Weights of a small masked image model.
Training: 6000 steps, batches of 256.
Rows from block 10 of the encoder of a small masked image model, named by matrix and row number. Rows with one number belong to one neuron. Each number is 500 + 50 x the weight over its row's rms, rounded and kept within 0 to 999. All counts start at 0. Numbers have three digits each.
After each neuron's rows are labels from the 100 images, of 14848, where the neuron reaches its highest value: "strongest on" is what is common among them. Only what is clearly more common there than usual is listed. The data: histories of elementary cellular automata, time running down. In brackets: how many of the 100.
# fc1: MLP up (encoder.blocks.10.mlp.fc1.weight, 640x160), inputs 54-107
# fc2: MLP down (encoder.blocks.10.mlp.fc2.weight, 160x640, transposed), outputs 54-107

fc1.608:551543547391491517508478460519497521547554508545542560536519463567477456550516484490543448361439522488526555512537434617514553385596432515552520479508540560426464
fc2.608:418532473572367614484477429503531502486478482491445540488499548468488585546476464492512496451580521546499529521499508548545541532504375527482525556476494469623489
strongest on: large cells (66)

fc1.402:487485531511588501527541502429486508534486496524523478582516566530529566450522469434484545532441518501522513530559447557574536548562539410468483555484492539481465
fc2.402:517528449489493437497507539565474569445492468514455564439520450503470440516507518541501474420499483526531429468447537434473416499514487566552502457521534484498504
strongest on: 100 turns on (84); 101 turns on (77)

fc1.230:474527508497490445420464459489486522519443445444447534586486528599491437513446459433570452487393467478511508541476520576475491551512560531485424600477491439479547
fc2.230:483562547471490582436475556503510716554531513468552556452490542470550513416560577534491509466485524496488428532563503483507451512537451507490539547491533555455505
strongest on: large cells (85)

fc1.528:460507586554486482483516532407549508552464460562526487559477536545481559448470448461500476419457440446458539510422524450554574541618545477421512613431502436470434
fc2.528:452457418437488469517557397500454717519467556550531468446475477501467476594500588476559427468555530523432542499678439527487535473532521552466412464400511447488521
strongest on: 110 turns on (98); 000 turns on (94); 100 turns on (93)

fc1.157:496403567476477486553495508556500514538504429499417527611475509534447552528503531443468454457517503387555535499438578589472359506457548500421533583459546502491484
fc2.157:443642588465482480420471530495483580431502564456483465419490490468563463475519516503579514506542496648484502461478433532440609467538419498510372553506476591537470
strongest on: 100 turns on (79)

fc1.396:530408567473492465492477455463467519502488465515480504625490477636424455525564475411478566532437510415430547515448584490543459513542465487467484515496475522512456
fc2.396:465546531494538554483571498420504608495515522515477457411464435461524567481492472480495500515597501646456463486529509526453573428463462483497459555526468502531520
strongest on: 000 turns on (92); 100 turns on (84)

fc1.320:503489483502485562405469551562527479539459617366482485514496573577517472517513414501476526448488598437432461538520448454584499471575532488521530438421475561436536
fc2.320:569545419484512520465594538384399539500585483483491414571496459445563534517468438506479527505456607458485445503516508517561446435539407567505443422432448593554518
strongest on: 000 turns on (94); 001 turns on (91); large cells (71)

fc1.449:461524500433567525541557557558449500579620470493553467563562426541511530429579483526473499517537423372528551451556500526461436505550469531536441514426509409503416
fc2.449:519605418486452618506444527531542470460531497576422432549440573464499504516569497538566431527589515557463489539592588497533626415463495459554470588499511542464414
strongest on: large cells (78)

fc1.543:502339449483478491510500544507497490588534519544556503571562524598454555498529536410496507456437540336508469506562480558563507484417488514425483492484549527519427
fc2.543:515534616518533436497518578444563660453432505534495420480498621538529531453476596417470493547492514494486494495445521456571536465554486395438512497502516532508442
strongest on: 011 turns on (90); 100 turns on (88); 111 turns on (79); sparse start (73)

fc1.425:559494537490366560563472533495486543492387500542484406545493469509449433517386574446457506473503553548410499480581439439457516553481451523535506510533437554440436
fc2.425:461483534475613412425618485520509424446531599435486597415523445543506494464513479407508440415522484530496573471507454520460586471450462499419522558437505525489563
strongest on: large cells (82)

fc1.179:488468505543465492464513500534588515563411489514392510439541414564508542489591453439503504605583456517422548534458561489564494440507544460536518436432583482506567
fc2.179:550538444450561447515477597490512439615495493548484548471479501503461450460436420580507453476452485528540495546469420522416490517524496523529517494505549627483482
strongest on: 001 turns on (84)

fc1.379:514499590507496503434502511468467447573372543515496492510474489487563509519455587528499459522523523506457493601567486477520522473601395496540478523433525469449511
fc2.379:450529416494454488477592513464503315456503531420482542452495419544524495555506465561489467481499535611501493551470534492544490514531515474497461399530510486460462
strongest on: 100 turns on (89); 101 turns on (84); 001 turns on (83); rule: rule 50 (25)

fc1.496:412419531504494481472422481366524508487495498524562453566501553477499528487508429506516485500438507492479480491464528453559598484507470411517481572396483489468471
fc2.496:539366522485441503532528414581494702483519569475546413534503424503479514587494511511474431487484474435431499438520460529455454539452472534533535462463492510492529
strongest on: 100 turns on (81); 000 turns on (79); 110 turns on (79)

fc1.46:527417469573568450562521445456511505519482499441413446574460515476487452471471514441527594479520445486425500501499533454517518532475460451520517519426502535477544
fc2.46:497534515512466408526526503529462461514460526465496434521500487534541492478447426591505483508473464403554527526539387528442486522473412488461432453441565464475577
strongest on: 100 turns on (81)

fc1.408:480508454516498515548495528519523511474420526524472534529501567583481532529452452513530446440487411439495489506429509542488462492489561517468453567481486512498483
fc2.408:544535576477450545476565524477447571502470571484563526378486564550540560505488563494489612481440531507541477467489478424503522564555434515505562460458502499539484
strongest on: large cells (90); 001 turns on (84); 101 turns on (78)

fc1.102:495536552437399544500472474506541481435535557471581507480552471461445512410561523420524510413499456509481492413443542435437550515536448547536527511478575495543442
fc2.102:471512488548512441528630571532471503438487440534543526527515478517463456613460529521513400552565616488576502525583424417606575477500497525509504503474511485472496
strongest on: 000 turns on (80)

fc1.571:529551493551461436524437556487564498420433517560529575497534497490445440478498484489535469411544404457541642525464486488483495548509557495549396523543444469424556
fc2.571:558390444402538556545492496623484400544484576454475459441514593519532503459448533528471523418457500543447527547429481482490520523536582583491484340553469519522491
strongest on: 010 turns on (100); large cells (97)

fc1.343:497471581494461532576532507451506477509485515531428579540510551450593522530629497456513445594431669468450425529422571470470405543485422421428554533563543435424465
fc2.343:508469432499475542433475564643517550493521508517552603480485467541435438495416462583490480437484426510501526488540484530479532438477600544516537443574520514460464
strongest on: 001 turns on (76)

fc1.497:456463497538469520494477477515546462467441529598488500480468588449421455611514535503528439523452607461495508525416524537526587512482568475457587547422544532444588
fc2.497:588510442513486453512452519647428374410481494390516481490491470464477536484482423553463584375478507441486494483518436504449550638451478541579494513475496521457527
strongest on: large cells (79); 001 turns on (77)

fc1.327:523459475579537453539419544537483481603485534479491514560520457463545510485592462455519442461595581467601501557548438434539468451516508437545412532536465538483474
fc2.327:535570416502456620436509464570478434424568524443534397526549458476512427417437482565457409495474468576501536561501443493455474452466413614531429533438482503568511
strongest on: 100 turns on (91)

fc1.304:452457552541508439559476500515506504431480444548485495618520462575439533465519544405487531584486517469555557510440554522555489475415578516488521555479494459522454
fc2.304:490657567562526559591553563506431672563498504503481380498498562593448535477497509505513474493504522456470442556520464507566575461569489433434389498485499508542522
strongest on: 101 turns on (76)

fc1.112:536505428569500511551430459436581508512479553447393471462516483435515507503391458387496533597512445543419417465528515450574457463462405500493474495564356600511583
fc2.112:576402492515563481472488483498538457483633522482533575508506472666514506449458487552488470478497441470641515445502449485433488452466418539495480454518482567505563
strongest on: 100 turns on (88); 000 turns on (82); large cells (77)

fc1.549:446454460461589464473500516392420447519503511444545524489487521474398494533494476411547509425436515472477435530588529474367485513453514562553527465540478499514511
fc2.549:404578447498392517615455593470517476556549508402510484482491480499401544506502527489470437519454497553452484494515554472435470475522544498531378451533522477548456
strongest on: large cells (85); 100 turns on (85)

fc1.331:390578475541414533522435547476534519467505481590550484453500628496577514467505455433451568518395473536611461541431491449522467536492468431536529522588456444466493
fc2.331:499333467505490516479631468517489534482541474531520539513522503472460544544447489415524509486524471550491461518601489530369461586490569525470496499492505421467455
strongest on: large cells (94)

fc1.103:524439537506415490504400468379523474510423505558493494550542534496566487592563537347475473567405512523519499518567542532473420470485460524500514520579536462511425
fc2.103:520381478557559527533552466532508629451477417578498527521470411446493505575456496540502645550504475550468460518441460532599494473460514542482580492467521462428538
strongest on: large cells (66)

fc1.68:434455566590493461551475363512531450424452522476485520500457486468551440534500540519536427384536534495465503461580474485473636498514543494524560476500604526562562
fc2.68:470475631525445487498556495455468583456465483413526512544541492483502412560433554443533531447523519538409432457453419569508542597465418543515511474528521397509440
strongest on: 110 turns on (77)

fc1.591:420516458558486531486396486494559513442515524556539510530515465446493406534453473435518580533418544534564506523573562527456457580499519511526630512528537460427389
fc2.591:564463528528503455540580561533489510487473527427475494422512494506501567480561541450497518433509409490464447529473545528470454462404515375456507484482495434476420
strongest on: large cells (91)

fc1.596:412575555475483498524396597489604523483466424496602535554486626482468558420476501489502525490428440455589523511473567503555466466426549461492521622492498504471447
fc2.596:544421476488482489548579469516443542517418563519510505473468501547477435645455512482539457507436513462461479493514417544555494491584446547458467420471531436505474
strongest on: large cells (65)

fc1.590:445533483514338464509402463487510482492352515551494450566589470490474510516540483507544432465454486504499468540504498423457503405443547433527456504534573500402497
fc2.590:412363451454630489484542523449493480505559494484542489531542471589540434465488470542557472475541550469522580555473463454463494639505518554432457559498509423526563
strongest on: 001 turns on (77)

fc1.600:491483611403505512567450388586512496492490553508567489537564557430485452503430575452492585511449557530502346479440548514521457494512499526562342493477497561452569
fc2.600:479459509469512623506535509490470386517525485382610577457479441577508518487556552513432519422539471530468526498377485503539544469491500512484481539481576411494511
strongest on: 100 turns on (76)

fc1.235:530533522510586461401423479389506502544442511469638515495519473504552483516447465452519487490533541520439487536607439487428478508561455465429408544506546464490493
fc2.235:508499506525476507565638487581512626525520440561464547497493493565522458494475512516551506526481455491511482478385483507523501557577580527467521479468527532480543
strongest on: 100 turns on (100); 000 turns on (100)

fc1.551:481549567471582522577559503505539479460529406567473444515440430572509529498546541516528472509553476612456468506491499420520431500473536428475485447552560490523585
fc2.551:627518578483518502435502510582506533461495468458423524435476578487503414414516426494465371481516460528491466500563614571394568536554522535593456521585518448592457
strongest on: 001 turns on (79); 000 turns on (78)

fc1.412:516479476514497560493586507427487523499502485503453484446411579474481538488361547436491545507494496548446382498483545524503456689501419497530536524537405513505637
fc2.412:476528472540493498492537493493469374539602495486400532494517531533538475357508457463506492485432457585519480532534535518431572429489467453474531537451452541469516
strongest on: large cells (93)

fc1.445:502590500381497542444536558437556532471471502451514430538471552522405488420466465559546537518440474472554589507474616466373511525404487452456478498531521489419501
fc2.445:510467542550496491465570447494528548578490540502533524449510470620532571481591470467497471579492549506523458522489406537495474546576519548479556588619473502551535
strongest on: 100 turns on (78)

fc1.243:471452518491544492453478532511527492552443478505489501577512534592468449487483472440484576521535439379583582519515533512589451457443535466531580588484520487533493
fc2.243:519522612482519494472555544412472527557434513562468427416479520569603502460455532397476494582538460540502499519439480471513560460567461468541493485591482469535517
strongest on: 011 turns on (84); 000 turns on (78); large cells (71)

fc1.499:438587515573460466512532465450500487468547548587430572503555426575434560451484489472552540520449426412501568485531494508511429489493523512424487481440526473440525
fc2.499:552403428476460612486556479577466649532571508485498524462463547412555495533458449615488451529428575496543513441505534475610548483453440526533489350517503525549563
strongest on: 110 turns on (84); 100 turns on (76)

fc1.516:538549487468524387498541510521492460420555422446495578476505531525518484485516429526591418495445493543515417544487565544573545601499480498490554503535425467409534
fc2.516:462474580470469580506488486488529579527463561506611384537483541518479476514543542441440549427493470482498544496611464500492499367410496455495508466487501582529472
strongest on: 100 turns on (79)

fc1.152:423472448513556463501347518486545538509513443510604508616553446624424488484481436410520574472445455462539499531561511543579462489427597468464473579488532509519440
fc2.152:568579622508534467425645522407459576515445546491471448390485575593495613491508572438473503524532545553464444531508477483537480469504427445455495446500505549490464
strongest on: 100 turns on (93); 011 turns on (82); sparse start (64)

fc1.383:496425447576406463484515518491451479560477521515499523470448504558544494460555493493447386495455411458509559463621516617469490455601502541507525471440522478506450
fc2.383:467480542513458541532411521560536424462526441563352326637507541433519437583393627409529540577515561523441486498575485489502533509464455524470484511448456497518531
strongest on: 000 turns on (88)

fc1.340:535502501509417481432447445517511460407536539470472533560491435507512437530429473530488528461497492456498547479477626485430395541503600534453610462466520490436471
fc2.340:513475533512451367552556608528450664451467528446458532482491461478561548521533524559465476473519583532550488438466503582458418428442540481489497388567515498428496
strongest on: large cells (96)

fc1.2:421470553496496476445466462477555521482480404527550460609499489448512526480405496468534510511404550515482467509447532582524464482532543497411629594478560518479452
fc2.2:546449519408415517582649515511454544561456490486552436499516489476514504550449523517503435502575493506413414492446481556441504394379487562510525494579480540494493
strongest on: 110 turns on (91); 000 turns on (87); rule: rule 85 (29)

fc1.147:404518479434546571457489526584527530445531523554427490449418538457497575538592428552563531563489529500524540530501532483483516578463514419497418532464488397475502
fc2.147:451519422453376637574480472576557477482429455549424489528461492411515516430470519500550547512482460534578516571523513542464587446546530425538443448536474576503527
strongest on: large cells (70)

fc1.417:487482523486517451457498437452529522452429520501469456544480483539509473467524439509543528485459525527485503540446508426523485523485514336531488445581521517451441
fc2.417:450452581529478468486581402496471500569490526471621612506522442556443489485529444549475445505513537449534514511497448477468431580568493539507503513599490552481438
strongest on: 000 turns on (78)

fc1.382:441487516554523513539534423451494490533578478523498481571509533483524591460500429510544393470490606571514433468425560508522463449453570525433654569409492488450520
fc2.382:554462498419443500536508528555513309576459520467498394470513519458500528422482582492537487409480610516460493521506519605492506586506598578495587359528541513424492
strongest on: 010 turns on (99); large cells (94)